From a checkpoint of a small text-conditioned image flow-matching model.
Model: 13.9M parameters, arch unet, text encoder width 256, text encoder layers 12, text encoder norm layernorm_no_bias, norm layernorm, activation silu.
Training: adamw at rate 0.0016, 16000 steps, batches of 128.
Data: trained on made-up road signs on poles, 8.4 epochs.
Rows from block 8 of the text encoder, named by matrix and row number. Rows with one number belong to one attention dimension. Each number is 128 + 24 x the weight over its row's rms, rounded and kept within 0 to 255. All counts start at 0. Numbers have three digits each. After the name is the row's rms in percent of the matrix's.
# v: attention value (text_encoder.blocks.8.attn.v.weight, 256x256), inputs 172-255
# proj: attention output (text_encoder.blocks.8.attn.proj.weight, 256x256, transposed), outputs 172-255
v.165 143:140159124155126092140092127134109121112116138117133150118104097137126084166124140133124180118142170111187114156141097112072123156108124136101124152128163138152107115112096164101182113084133149119133177123142130140104145106095089135148130111162130097111
proj.165 154:114119153142114147153129124142138127136151079110135089140132148136116101123068120142140132127114108176133167097130138163134114117196139090157138071125108118108097062105147116153146137151096120130144084149123116143061113103167137140121127094107132137105
v.166 084:109149130136088150118160131095115092127132142130126135127131175138155155128165102113140090144120107131077113097080119120178126137133145104093118144122080110156149122127149120129133154165116090117140112140100125115136109126143167114099150130127137155127
proj.166 084:124154138093170089143111149142100141084125141131131141092150097134139160120185107147143135123154139074129100091125163098123131169109130130132146143156127138154149122134140125082131151135179167111156176115155114139168156133081128111135133122147115120120
v.167 095:135142119122151101130086123152140173131143120099147113146107090111106096124096140132116163126149140115166134128143123112070090134114123130140123136143176146101094130136098172131125138096146160157116127124151109143113162106107092159148138098107108112128
proj.167 104:135105128151094142106142120109142085144135140125144114145103172131132099119069134118125116129106112185127134149121104151141124100155129102139121073109136128104096138103143087144128119147100108127105089131084102125085082111163136137120125134129117136140
v.168 085:158151127135164123108104119171137148111130123102139090143138118127107112136141164117128179097144143116190106108144123106089112098147117155121112144135154136106123128156088177117104145104143165117101147106141131132107184127123087173169138106123106109136
proj.168 085:128097102157092134118155105086134104170129122120133126141113164120124106095124119094121107149091113188098147165138096158131108123152131082131118119127150131115142129110152103180129117125070079110118125116100119120087077132153149158100114120117118149147
v.169 101:150148132142152104128093122154120137112119135112138125117120107132111092157122151131122189111138175123192113147154115114073121133132131156113128130133169133119117118127095162103166123096142157116122174113137139143101160115100075143156124124144118103110
proj.169 111:120101142154104153145131108134146130151131083108135101145124148130110103124076125132131113144102110181121180131133126172134119101191123105155123084117125125106121091100136116168140107136079103115125086141117130130068099113172136144114128097092129136123
v.170 127:150160121174128132098162123142121066081116173135127144080149175144140141159143146094126154092113146155146100125124086142134153108124115161084123156117120107164163121136114143086159148145124137097115169110058155114145171129132122123132149192148108120111
proj.170 113:115126154146139110177105133143123146141131082100104132118149089139105120110152107159138120162128123095100154119151179134130124166172159100128144127152097123134144061114141143147162133115118111117146150142195155155099128113104135142129126058119137150083
v.171 098:126095141113140098156108118121141171171138117120123129165124087107097099106141132168121096152155102091114141152142168120127112133137140124153148131117125145090087137116132121156100106102117114134118109144192122136112078108124152140127115057140144134153
proj.171 095:139119116128116138101131115123161146125106135135170104145097159120144121143094139107111141085131128133140115166118072108142147094081080149137137152109136118115135208160136130112106117121150147145111093123106108084134111132158135117124130201109152123169
v.172 142:125108128098145176109153115142148148139150111142118082131150158112129178094124122108126092125119088138084140091123165143170130093158132134157125112136107112092148141163144101156068143163127132146120087120112135109162133163166152143121133159085122147138
proj.172 150:144126084112132115091134127106125121131113181145113167125121117112139157122192140117119116142137145091116083166131110104123136137068123159089112180143155144143155196140115131113095119093148121123102167101135135117176144159091122129129124148156119119155
v.173 155:137162126169119080142113135129112100109107148120128166123115101136126081172130139142123175123134161108180106173136096116084137159102120138101142155122151138167110115102106153091191108091126134099139190121134136141102131102098103122139136112176131106114
proj.173 159:114124167142128147176127118148135145125138066106134085135139134132111100126079113147142140114125108157137172093133149149133122122194136094158138082122096117106101058115144117150159139145106132134154087155140122138074110107159136132132128094106150134097
v.174 132:129136128158111078138106139123118115125111133115139166139123080135123072151114135158133147149145146119160120173133111118083109172095127105114120136117145155145097118079117153098184109083123119116140165137151126156090121093092124116129119083165134109119
proj.174 137:110131172147116139148113133151128130117142089111156078130127139149121099145061120143127145107115109161142169092116145146137123094189143115167151067110118112105101082117133112140157130171119144131137085161124125135091097098175137126133134116097137135114
v.175 078:140150139111120152139103154115109128148148130148145163118101146192103103132169097086121123111084141121119136081128128150170153113140158115130137113131104104155143120149146115136117165164126134146142093146117100074150114139141119111132110142130129174153
proj.175 077:134125116105154101153138151113100139131146136109103151114131117119157153120127124123149097127162139105127118116141140091121136183093118102107143154160096121160124139161149163083101147114150125158158150100126101131153168119093140107105119147164130094146
v.176 082:126155125150101091119142132081098071133128170089165144120105140112121091132157126101134147109117126154125118132094093096128118145107148105076120170098164102148129123119131147087151173159118099112140170141091124120111128086146136113109166109161123145098
proj.176 083:125130184128155085137113161144114127084140116116170113101122089178117108107093105151153124120120126129122142077134175147136128144177145091188159044132135118135127098098155088110168143184160158073143157145110112147104123114125148103125121125101111142108
v.177 142:128152125160116089147105123126107109111106145117133153115102097133129087167129136137124173124139168117178108164135094111074126161103124134099132155124158139156106115103104155099183113088129137116138182125141130145102138101097095125140135110167130097109
proj.177 155:115123162144124144160125123152137133125144079108138088134137141135114100126071120146140137121118111169137169093131144160135118121191132095160141077119106114115099058108144119152152136153103128130149089151127118142065115104166137134128127094103135142098
v.178 151:145157122171107095140127130112117083100101160122138179105128125148132090170138136129128164118121174129181106158132072120097146154100126127086138154118137131179127112100115154078199124110124118098136188126109142129099142108091099105124121136166128111118
proj.178 159:112131173147135131186109133155125140126132074101125101124138124139106109133089111155138135129116112138135180092135161137128122134196141097165147083125097108124123052118136137151164135145115133135160099152154136142084117088144134130132128085101136134094
v.179 080:144105142127150121102159133180159108126124139153119117130166120113130145143119140167121088139106061101119123170129164168138138098133103156175128101116108126115146139110133098125107090130128139087130140117124152113150138171155166135124119176118125122145
proj.179 093:124125114124131137108126089110108141157115134124118123135117104102119137128208130109115137120134123112108119159142126121123139131088139143114114180136161121118200144152106125128124124097134122122115152135155138114178106149117129137138123107089156135149
v.180 079:135097128110166120134105126162149186126126095133120120122130082110117127121072147155122137138152142122163144157172153152080117127115108145169136101146146160090096130111106138140128100076128154148118129114166131159121132130095098140149096127107124088127
proj.180 082:126108110154087181113134107131148106155125132136116103163109171116120112151091156123103128127116116173135143167119082130128126076128122150107109127095125123109091152134105135158118098111100107158096073133107143117108096120171117148137135135122139139138
v.181 121:113101128104116158122163135101147128145141126148118136139142160131135170098131101126131071142105090145066149105107143151186144114137129113149135113129090115127151137135163089150085139172121104142128076139117119114158097146155169110099121148104139165144
proj.181 132:137148113106149112116124135123113138116109172146113161111133105125141154135189137127125130123149147075132089140125127085120139151064122161100119179133135132153146181157108151097114131111164144131124168110140134126199160148081115111137130165163131114133
v.182 124:131147122155119151109162103122120078096121182123128110109130199124141173143160139088120133091117140144128091102103099117144142095140131155084135175124112102151173124165117126118118157163126130120105140120077152104137161130146121126125164178132103129122
proj.182 109:138145130135155099149122141133126157119119123123107162122153112128115130090174107146145126161131132097099114131161149129127123197108126096114126162166107141165130071103153149132151144119110117111152164106173138145110162135084138146118113088139121143088
v.183 119:153154134145156117126082116169116146111125124111135112120136098137113084151127149136132192109147169109189113131162130110080122132131130148119115128137156136120110118131095167101165126089149164121121169114145132135106169122104082147164116113140118105115
proj.183 122:114096129146097151139134117123144115152142084107135098150122158126119112121081122125128112148103107187120174135127126171130110104191131098151126087125124130100123096108141106169128113137080101128127092139117132133064090116179140149110132099095122135135
v.184 117:132134129163127087135111122136122123118112126120144152114133084130121073149094136156128166131146159128167125181140113134089122169100123118123120121111153154136091121077112150089194105082124130110142174131140132147096145109099112112135111104160132101109
proj.184 130:111115166148113144154108132149128128134147086108146083138124136147112101147060125140133138122109109164139172105120158146132123083197147116169145059110110113101119092113133110147151123162123130136126088167123137137078098098178136130139137103091127139121
v.185 152:140152127155117090139101129120115107107111140118146165115118100144128083164120136136130174123127178122183113159138091121084128161108129119102126142115152138161109113095112163091193118091129136116138178128135132139097144102091090113137114117161131104110
proj.185 164:111127166144125139161117138151132130131146076107137092129129140138116108134064120144138133129110109168136175095125154160129117117195141098166139064123107113117111064110140124149151137157102130136149089150122134145074116094164137135129131096100128133102
v.186 102:124151128086145170117147126124130150138145115140121089124146163117139172099140123092137100120130101136082128066113130125175140107135129131124119135149120109119140138169147128159078165153132127165123097129104116105169129156157149141120144149087124149122
proj.186 109:135135087099145114089141117100102088115120190147102167117110116112153163107197133114126121145131146106114087150131113113115121166077132138097115176157150138155153171141132116119102118121155125123121188093112126137175153156092135133120124140171106117134
v.187 100:121137120133145100130093115147128170128132116100136115137108085106123097125083135147119158134163146120154138141143125103076091155102118122134114138138172159105086129117098159130146123086142153159122133126166113156111149103104104147146137081121120097122
proj.187 112:127113137147100151109131124128150093134137123128149107151118177133125100128060134130123127122107114177137132129115110158142125088169125112152132075108121132104094119102141096140133124153113122129116082144089109124075093110176133135131128125119117139134
v.188 152:130156126162107082145117132113112088112100159113135179118104116138132088171149140131124165120129157121175102165119075110087135153099114135086144167121152135175119114104107149092179121102127121096134187129121129137098126102101106118131150117181127109112
proj.188 153:117140176145135137171125126153127139124135073114130094129138123140108093119084112140145146113120111153135171088140149143134122139188140086160153094123097112115105044117148125146171141151110134130161101154138117140078113102150141127128121090108142145090
v.189 101:117144124135125112148085130110109172140138109104136139138095091127118089112104118131122162124156167126133150125145116104108121172107134110129123137133166155119087117124113153135144130093144138173132119143170095144118118101102099127143131069133136118120
proj.189 107:128124146134112150127128134138146123119137118137148109138126175146139107137044139135133124121124122164152141125109111157136123098158107118150132076107107138111080125105147115137130129154119127136134086138094103129069134119167131124123134151141108122125
v.190 112:133153125162118096143112118128101115108109153107140142102084112132125092155140151124117184100151179134173102151132083103086127147109124142079136163122167133144107115120090156112168132087127135108129176130120136141099145097103093128146153111168121106103
proj.190 125:123119163150123132163125135145146135133151084110147109141135132138112094114068117132145132133113117170132169105138139156136119126183129092171143082122110120119096056095152117155154125152098116119145102148124120136053112112170139133124125089104134149101
v.191 069:124095131121138155143140121183157151123113119158102113138141135137143175124128142177114093142141114108119121127135136167155164104127106159151141110140098157141146153122127089172082076124138148106113090122154131107140126174122154125143111149104141106173
proj.191 083:130148097133136159134150101114143179152105138141101151143152145082123137138199131106109149120133135107128117167138084112117136154058101133089110231135118130151146129149125184132109144092117105165143130124174126093153150156124115145128122124156150130127
v.192 102:138082124121086114134108152129141130134151115140159116147122093138132157101104113121128078148180089138121121151155154121084108089132106164139136144145164120110118140145125118092120099108129154119124105108123166129121121137152136148133134129101133114093
proj.192 114:142136112127142178115143143168129143120095126133133076147134135088113129122107134159126127132151109067117104150160165132132148102119133185161122122136155152078110170148136115109104117115117152140096128094166156114129206139161130151147111164107114090144
v.193 097:130106139136080133113136135090133147155112145101100139146180140132097097103121102131129090126128140089121098130142133141138144163155132102105141124122130147101114136161129166137116133109111157074099155164181073087100154082074093086140158104137118116143
proj.193 101:143136109112169156075148106124125159110104188152122125083113188125122131101131147162127152110095142148127133142104128131130113137115154106107101116128139165167170137097153126153121082150118116120125133098078165179096150121127149131104119112158109131125
v.194 081:133110127141076136124147094104127135139108142090100154131165123165140117089139086126143094131133146122102107116133111156156146173147141091133134128149121154129123122147136139104125152131100148084100152147141056104101125085075117062112133125136124112130
proj.194 097:137146136117169161073143105120131166130126183156127124074126184120104120123133149149115135121108151154135148145101130165119112130124147115093112120114135161149177150095131121149124107138114111114120132128065173171114141129136130129102127134152112138108
v.195 105:078158133129188127091132157120107149104114134166137117152080128119110153155150138140101144124133109121123154133116113112114121116079129145121112178127138147161141124137118137158135097118153145157142087149106141137154149156129156153121123118129122160159
proj.195 098:127085103109080116172147133113161137136146055105138114133149095110170142137111106084158111128122127188132175099133123147139129114159084120125126115137116120112105080119132137130093177115106120136163120127127106114137078125146108124146139142103157101123
v.196 105:073108118128076104135083144148132140096134130084110096143137127077142167149073096157120116130151108096108113134098151118115107115159105176128135115122178125104121148165089130130139106124164194096132153125159158135120097142137118151164179112137138090110
proj.196 096:155114116121108103138133168178174150097121122180117110146118139118118113127078159170140134136147123076133112142152129115133142105115102160149114137131146122130104157124130141135120072125144124116111115101154190122120170156142151134148097140110160099137
v.197 130:129142110118157126163130123161130119099148102166179127094068085154175177151132131115109135136140102169123147155118132133125122093106109169162119140155139120144136129090128071104141118122126123153152107079076173171156109184167157161111110177116138120102
proj.197 126:132119156150111123145128154152131129159141078103144093156159090099107103144099121112122095132170113105128127141171147153118148096124111188163140111123148104074100144159097124091119174104123148138111128151176125074163143139156102133163134158087137106115
v.198 126:122128142138167134079121119105126138150130157128105130180146168115115118128155132159162156122153145098120147098137095138137145143108126083113113160114092153144145107136134171144127113120165128161115096186129096098119153097114147122143105074151126162158
proj.198 116:111106119101090127143136125086121103113123110130116152140134105148167137132158107095137129136068109150134137098095102127136109133152125079089130151140099107147129061117145142149114121150097113117172140136106102154111063105118125125103147126150146150144
v.199 105:130101125121123140101128130074136153169129140141126147170145116157145145088164108128159105137190131117109143136151110154149160128115110101126119162142100167135130116142148165113115098092130146129110082131112073117098157097102145097134102101133124149140
proj.199 100:130128130112136199103172115128115138117108123139117078115127135094145116114094129137118124116107107129128150142132147165132112117109147121116121114140127141093136118120139090149085109145089135127139114104114144153120149117160130153116138164099137105127
v.200 112:124133142130160122116131152115135137119150125150158110148087107104102143152132168142102133116138086130139163158139147123086099099122114153127125160105162100139154112131111112118106077076156120158140092129106185137174124179166142186114125137097154173122
proj.200 117:119111114119102128145148159128130118115135068094128083190149088112151149103090103116157107127144106124115144103141155137140140127144117143162126110134122134091083097150125138103100148104110149162143117118162100121135115110128123125149127118082148106159
v.201 122:135100129140076143114127126102128137152115146099093137148200144128118115095121093120134087141144133097116086128146134150134144151156127113114133116132119148100112142163136160117123138119119170075106158154165075081093153076080109094156158105150109105140
proj.201 116:144146112115167168076132104143128150113091193163121117085094169125120120118139151164118162117090137135128112148109123122135120119108145129107114133127150154155171155098150109157131071152122114109120134097082176173094193143148148142108114131162108131124
v.202 132:118161116122176118152129122161122111091143110155160121098056104145160159159138136123113160128118126171123158131101123115133117110098133152155118137144133116158142118087126075124149128144131106170154105095078174178159094180169157151104097165119137135112
proj.202 121:114118152145091090178118156119135124166163064105146132153158083120119120158118111086132094141167123130136146122155130153115138115141103156143144128122123092094093119156095143098130193103131137132127124172168098076175084135128101123156141145092150122117
v.203 124:121170126124168116165142119179113108088130102133157121081069111135143137153133155120105167112088128167141147123096128099123105121110140148155127113128134106153136124091131077139144150156116092158158139088097181176163104181170145152097116173105130118114
proj.203 113:112123150155109070184107144122139120164149084104144158136145104134114137154144115098127103141181140134128122122149115123120137138133103143142145131120123105122095142158097149098145204103149132122120130166159094075173070147103109111153134130124123131110
v.204 104:120145133133156122131130156138135128096149113147157108120071106100118158165120156132089133126120087144142154158119154105079088101125118173129122140123163096134146121128111093123118094098150122156155106110109196154172108185178147195111136154108153152113
proj.204 108:118116116134101101156135157136137112123144067094139095185152079117136143119095111115149104128167113118120140118147146127136148120142112156169143118127132118093071116160115143095115157097128149158131111123177098099157121125125122126159121121086145109150
v.205 141:141130109123100119173137137153129117107137091149163123080093077150140143119107129091091105136108105169134113161131159128124120100134125177154140108143165100119118150108123075101134133126093120109141148065110171163146099166154124135114131183099131103098
proj.205 133:142147135150153135116118134170139152144130130117140089132132134096099113130091139149118119123181137099121117155168159137119146108109124191168127100118159140085128186149103108095133143102154152140088122122158144095150192146145122138163116138094106104120
v.206 071:088135133137132109138135168098118157105118130116143128150118088157142160098160102116097113118164127133081142141123138126143141136117140130139124174145143159150119127144138162129139117089116161126139117115115112138113132129100140096099116136131106137120
proj.206 075:125124136121141199126163130133147174136110132130145080082120138088142136134104129143138113134128129158140191127141157179122122114111123149114111101140112152101131137114124130154093155135094126132130092107125168147151150121157115142144132160083147088116
v.207 079:194102107110092121171147125123146104147155122153158162106142082190168130075141130107166102126134143190142132123132113145138150132138114104147135091141116136134120131100157125090125150128092094123123134083092121144105126132139120080104114167098142099098
proj.207 087:124159165152170180123129125143094129161111150128138119118119124119093109118130137153091110124172125084112116181151177138113126134104167151137137104118130138087133176143105108119116134121124136132098122129136138125144174134152126135120135162122103118100
v.208 110:100145143152125110129106140156105124103141119096108104118136138064111133185084116151106096164109080098124119135122173119065069131137132166126128119134151095110137133160095100131140132156147174108134155143156164120162093146144138193141184124116148125115
proj.208 095:139122103118111078126107144142162148099149120144138142172122119169133155146142144139150139145142122133134146105105094090151156100160087161142140153114147126152113129123125171108144110114143131142124116128135143123132137124099129106139098120154139132148
v.209 103:151132122129152148122149081134134118167113127157130154126121146174138103080164123103163142134147160157107133092129074141191171138095123087144126144142073152138132121101169135132145152155095078144118105118100082137100128091111150074113076114130113135136
proj.209 087:111129154115126143135111075097099103155104145127128161069115128135129118161166121093095129146094146147146108134110109146103102139101142100099135132131121120119164132114133092151131149156140123083154182169088117122126111133129112132117178137144108142094
v.210 113:112159121129178119145127119171119111089142111157157115107063113131157161167127139126112155141132113167121154128106123118116105102095131154153117145146131112151140118095128078121148127142139107174153097099078183167161094175172168169107099156119130136111
proj.210 109:117117146136086091184113150133136102150147066100145125158156074126128128163124112092136102148154118123136135113153131143122144107151096163144149142125134097099086113154098143095131183103132137136126130165173100082166100138130105120158133143099149123117
v.211 067:166109124112139142130151100137139115150145125162136136151117130166138113100138158133191163129143123145159135108141092136126133116109119098142111117115073134131142122091172112117135123141130059183134096104107150154120127123150166125108081127130134136121
proj.211 065:108126145135101137159092087118110080149105111113129132168118106154139131137178123111098131128123109100112073133120126094139136125135126128132148168124129107108096112159127106126124121121148146088113171150149069098118103148127124128121142123158124162146
v.212 097:104123124161073121140125121147129121102106139064093127121177154105156122138102081141130109130120137110104086113101128120147129164140127138135139105141127127118116139167117133122144156169131170087115175125171112101108122101116121101140166132138120081130
proj.212 097:143139132130154110092113121149136149128136182163119158084117164142104112150150168154127147133114147125150120149107100118126129122127117130093122151110137127175167156089121129156149092152132102095123145134087184150116150146135140121115116124188110127089
v.213 133:116154115122169119152129125163128112086138111157164117103061103134168170166131136129110158130128117170121156139106125117127125099100122163157120138139140114155143119095121077117147118138138118167159106089079182173159099185174153160111102174123137130111
proj.213 124:120115149150096098166117160134136118156162064096143121158162078114122112155113110099133096135172115117134139129162135148118143110140098166152149127124129089084093121161096133099127176099126138130122125162173103072167111141140101126160138147093150117117
v.214 121:153118129133080138167129101136129119143127120088105127101182137127142106099107109110142116131112147125125094114130147134141134151169142112133142078136121115094110141136140133114128169146097126089120180105159104117096119094118107100136141130133124089112
proj.214 114:134164144146171128098103119138110128121108203164120153098100169149092120127155158166102153126123146102130093147121115109120127136096160134118124143119136135165159181125127121139164094146158125121099130131109159145124166144115146128113113118162095157125
v.215 144:110129117121158122109121151121139133112140126173169133143064090148132161146145135134109129123158111148135160164129115136114130090091107160133127173130145138155140120118118096121134083104148141159133072125082159150154130166145155146122111152119141154125
proj.215 135:130098122122092135135156141136154137144143065084137083162166097093145122127085104108145097128154101134124155125153152164129132110151098146151123103130139126067102106144123124101088155105102137138136130126157117096142138118156108135150145145086155086131
v.216 130:124105151151078124104105135101139143146130148075097111177194168067095102138106126171144110127145122069134117121142147120093105146153125110102133131105137127107124131185104184133105106117166156106103137170189116074113144089118098144160165079130134135139
proj.216 118:136127099107138140090134129137124114073108176151093127143120162149154150097143140158149157119083117109118116110094112089155134145150136097103125165133116143174136100116167141162122058151112120150142130090106141176074141101111158120104099103170122140164
v.217 093:153117153164099134126120107154136113136126136093103130109162169092107071156111136139135103149079119114134114112142136107102087158141131110123142098135115111111138133133117126141129162171125103102107158150177120094112109112133102148120149109110136116142
proj.217 102:124139113119148109102109106122097097112145170143112179122134147177120148117187141124136154137114148124135102107096111091133129149156152099097149157118098140171160127115145145130150115130127123116123150143096117145114102111078135104112120086196092174125
v.218 139:131139110113110115178141148150133122106122095147172128074082074150134138122104131091078115120106118168141117161116157126125121109131124175144144107130177106123111151108125084116133140129086125105147148074114167175144106170142111130112134191099131103100
proj.218 129:148140133157155120126121135157146162156135126110146095120134144092098121122097134146121119121189144121116125153172149132117145120111114176174117094125158142097129182144110120094137154101159142141092117118153146090154178148144124139159117130095111098110
v.219 109:125164143125187118136137116159120119117141119139152118112068127107118120155133171138119178110101122151145167120117124115116106123108136130137119136111137105153149111098129108144132117134136071181152110119106176160166101176177148169102104137110146154129
proj.219 111:106113136133090073186116139099129096141150076095128149168145091153145147130137104087144108141147127144127134094130116120128134143145113112145139130129108109132087093146117159107132187107134135147147130157154072101150048114099113107142137107112137136140
v.220 073:112127144131111111103118161107131141140100155086109126145156154097079093145105124147102133096105156076137114120125142136144144150148143123107140116101160132123121137156098180162106131126132172092112152175190099089120174105099080109160165124139115129160
proj.220 075:149126100120148099105139129104134136105141169139107144102124188130141130098122125141148153108087144170133141120105121112129118147135135072101091116133111134191161100095149149166143094152112106153144131108087158164095113096111141127112118086166125132125
v.221 090:124164155139179116128135119164113116114136123119130117109103146090078108172106161136095159115083105116155138117125156124080079133131142133129122110106138092130145125126117112157127129147138088147149143147143170129182106154162135182126138139113140148134
proj.221 101:117117111127100060155106130108129097126146112105137155155133106171145155125157111102144130138125134155128125090109104103142139141149115107143131140128114121163115098133121174106154163113138129147140136144134082111128073111089126098131118086143121154152
v.222 133:118125152161108131114121109130116126129123149071077122141188185087114099149122118157150110150105117085117107090118137114109087172149149093109129115124103119115136125161117158140131149160146128105117161168172107090114114090114124142127166084126131134145
proj.222 134:120136119105140116119116117113113101099125161169116172111103143179136152131178149130137155131086153139139130104072101099144129146153138091091140165117093135180149110099143148159148097147123109121143130139097137168109086115088136098101108109186113167128
v.223 106:151138105118105130168120095181133088113122103116128129063123114147160126126099120098123149142103143162128094116117138119145132125151136144146141078148122111112118141098145101122154177159093108114147166082131142150115099133151116123128116160146115080088
proj.223 104:129150160153152104141081121142105119159119169138132161114119138132086112155170139150106142130151143085135074156147121094111141117099148157136145140119146100140144171142103122117172126130165131107096141159144133100146158162121126134146124130146109149106
v.224 087:139113118105153118125142167078124143157147132170157142168119098155123139101159137120125131120166124127142157152158125163128158112114123108116111159132130157144129115108144158119103101075125125166119095129108114132125150122107144120113094132136128157138
proj.224 089:127119127130118197138165126129131143129114094104136074141125107101148115101085110125131106117127101151115163121142158167134119119117140125130111097148131140087113102141138117126094139123108137155134091095146113137133125108167123150130136142075156108141
v.225 096:117140134147114121114120118135130119133104150091073113136176180076084075150100126157138129131098144078120092101124120118131124158133138109116136107102120124118133141157120161151134144147149134111117167173190118082121117106118111129149145092151117124146
proj.225 105:135129111117120093123099108113121108111124157149117170120112143167151152131177133117143162127094142144142101109087092088140129137156129088091138169130111116187150096109145157150157089139141109112145139130091127154097103122096140117118122081185113169128
v.226 100:101150110102178127130136151117115136106129118174161128127077087170150177128153129108110159113141136162125152143105113143147159106094131148140110150136139151159120124096139113129138114107119140162156092107073143172154140167136154121118096163142127141120
proj.226 099:121114144144096130173144148129154153164138059101148095134136094085131111151087106105125098129154117160124161133162146167118126107113098147153109093136140107083098118142105126115107178116119125138139107131162124097168118151180105145151145169067163096116
v.227 156:114162109110167126166142126162131118090123105160167127085051092151164158154129135118098157121113130180127154152099118117137132114098115162156129130144146132160127128084127078133143132139112103150157114079086172183147113185166137142096107183120130111119
proj.227 141:133114160160117096167117142132136134179163070088142119136160107092107108141110115096131100130185125140129132133177131148112138115130110165144141109127147094089093144159101129097127188097139139122107125159158103070171114137146108131167136134101148117093
v.228 123:138107147135152124090135143090131146148153142156150135180116127137102127124155145151135116112166107113134161146163120145112130111113108111113115171114126140141149107134120145122107079083155131158110075159109135114148151131121145131122108115114145174142
proj.228 119:118110105108101167121168138120126119106130090106124090168150107114161141103089110114145107132115100134118160108121152163140122135147123113130118116137113149095109089124145127119084135119090135155143123105133110145109117095136126131118142122092141113162
v.229 061:132129126109159137134119127152131131146156116146152115141125152107129132152132175147148154140147110131163152115113136117098090091110118136127129122111088117130137120116123136132111118139149073178139107109124186150119142140182136189133134116116120133128
proj.229 073:118103115138088121186109145127112089122132091109110161179127087170148144125140121118123131141146109082117085107139113082141140146134117130142149157136112095124068125181122128106134142133157142132131131135177082091139113140104135115125124130139140144142
v.230 123:104146108117167127134136146129121131102135117172173132119057078163154176136150123116100136123144126170123157158114116140129138102086126157148119157146146144163131122106132087122142105116125142159147085103069149172150125175143161130111104163122135144119
proj.230 119:129113143137101129151152144132162159167150062100147092140153098089127113142082113098129093126161112153129166131161142176118132100127092164149121096128152114074102128147106123099098181102115132134125114136153127091175135140167104143155144162072154093116
v.231 105:129153123141109132145127096175123104106106120112102123080143151124142110150092117114130149148081146136119087097099126104161132141141135137135135085132119107119127137119130111132167173181110115103145171119142131131125105126138120121131137134141119098118
proj.231 107:126138142137135076133082115127115123143130158145129177105113132155106128165185145129119146131125156120144086140113102092114136126127132126121144152111129106160164147114107134136171118138154113095128157166117137116123118156112122112135125122176111152098
v.232 130:146129116086161127142131139128137129125153101179188128105076073153130158120135159101122146115139121165155163162136141136124141083129107159142125132122149121132126126090128100113118104092118106153141100091080169178154138172154120148126107167108138132103
proj.232 130:119125137145119144145137154142121132135132088085137091163155102090120120120093100128120095125171102101107125141174171138120131122110126166182119091137143127072092138165124108093111159105136158152119121121181091083151146130140123141155136142067135099154
v.233 075:090132120118122125134124149112117147117148121108150139118132081151192199121153081119115091142155129163111157149101160143134131131129144141147123137165128149142114112128122129101121138118116181129134122094095099160131128132109139102115155148113127120109
proj.233 084:123141147129153164119164149151139175131139126136137104086133138103105106141089139154112101128153125138135198141147149173119121115111130158137104082116139141107127153128107114132105158133116123143128094120129180135169162142152120137122118194086155082096
v.234 087:150159116116144130148130095182120097109129113128132121099108137128125121145109165133139198106088141147161111111109118113139126112120137139140125081112123095129132137098129103132144153171134089154141150109122179151157110154177142149140117153129135115121
proj.234 090:114120143153105067179085134126127105150143103118130175154126101164125126157155115098116131137153132104129075128128109085125142136129115129143148148123121092135106135149108146113166150119158124121122152165160088086133089154106116110138135122157115148118
v.235 090:094191139152200120114161120149102131110131134136138126118091141107115114170135152134099182124101107139133156111118112125123118130091154125131108149124122117157147110104134132147139134140137099175155113136111148139174126155154172169111101131140127163146
proj.235 099:110107123126085069184114125095136103144156090098126157153137093154147148143142108093156119140113134187138150092110092132135132124146110097127143124128112107146116087120116159116132182112118120134157130149122088120133054125119109107139132110122151142131
v.236 153:120150113112164121156131127156134117090143104161177119098055087143162167164128135125105150127136113169127153156110127130126125094106113166158122140138148122149137124092121072113141116122132114158150104086080181177161104187166148158112104177119139125107
proj.236 139:131115153150103109152125155141133126155155073086146097160169091099113108142095109108132094128173113115126133137174146153120144105136108175157130115123144098077088128162101129091121174101128146134111130157178109074159131133147106131163137143089152111115
v.237 112:141138123137160142113150095131126122155105135162127147135118147167135101091167127109151151131140166156106128095141072144193179139082131088140120153138081154147137121098165142136147153149107086152122106131094080125108142108117155078119071109146110143144
proj.237 094:108132155108118139144110086090107109163110133120122158079123120131146125169170113077114134147080143164156122124107116152109102128114143087095132133135114119125165102111136111144129160147120114094163166168093113125122091121132101139121172131143109150101
v.238 103:099124133135075122157120138146131128105114124070111114105168132090137128134096101133113116127110133102128102137098160111124111153155133147134145094128148114100105148166108126128124145147118161072121182113171132120114119115121086117147191138121125087116
proj.238 093:148140128144164108105119133152135161114125168163114153095111185141096121127135165175125145121141148112130116152128112101123138135107130139127111132115140140177149178118130133147150092145148118110111126116116181135118167146119151119125102124158118119111
v.239 140:150112117095133127148128141129146133128139090170188129112084070165139148108136146100112122113162122166153148179152143134124138088131104162146127135132150131126110136103125096117113104093106120138124102081101156169136133161137108131121104168107137114109
proj.239 145:143124132147142155113139153155134158132124122090134078154157136074103107108087119149119099121167103090106121149183168145122129117110135176173119094135155135083102160157126097090105148119132160154108125113166126090144164124149127147149134141085118098142
v.240 095:185076117125059126153102126117163112147168140110131143121154129115148114124094133144146116131123116123143122138142136137119117121177104123112148082126133111108125125132126128096098121114141116111113140113150140116102124119151096139132143132121153110110
proj.240 088:131161154144173154086125125163090097115142167137111123170122138138104110090102148167112137119151100051104087150146162096132139152131173144144137122121134133104116147149129093117141067118140145143091130118159120144105200121113161137113105096136126143146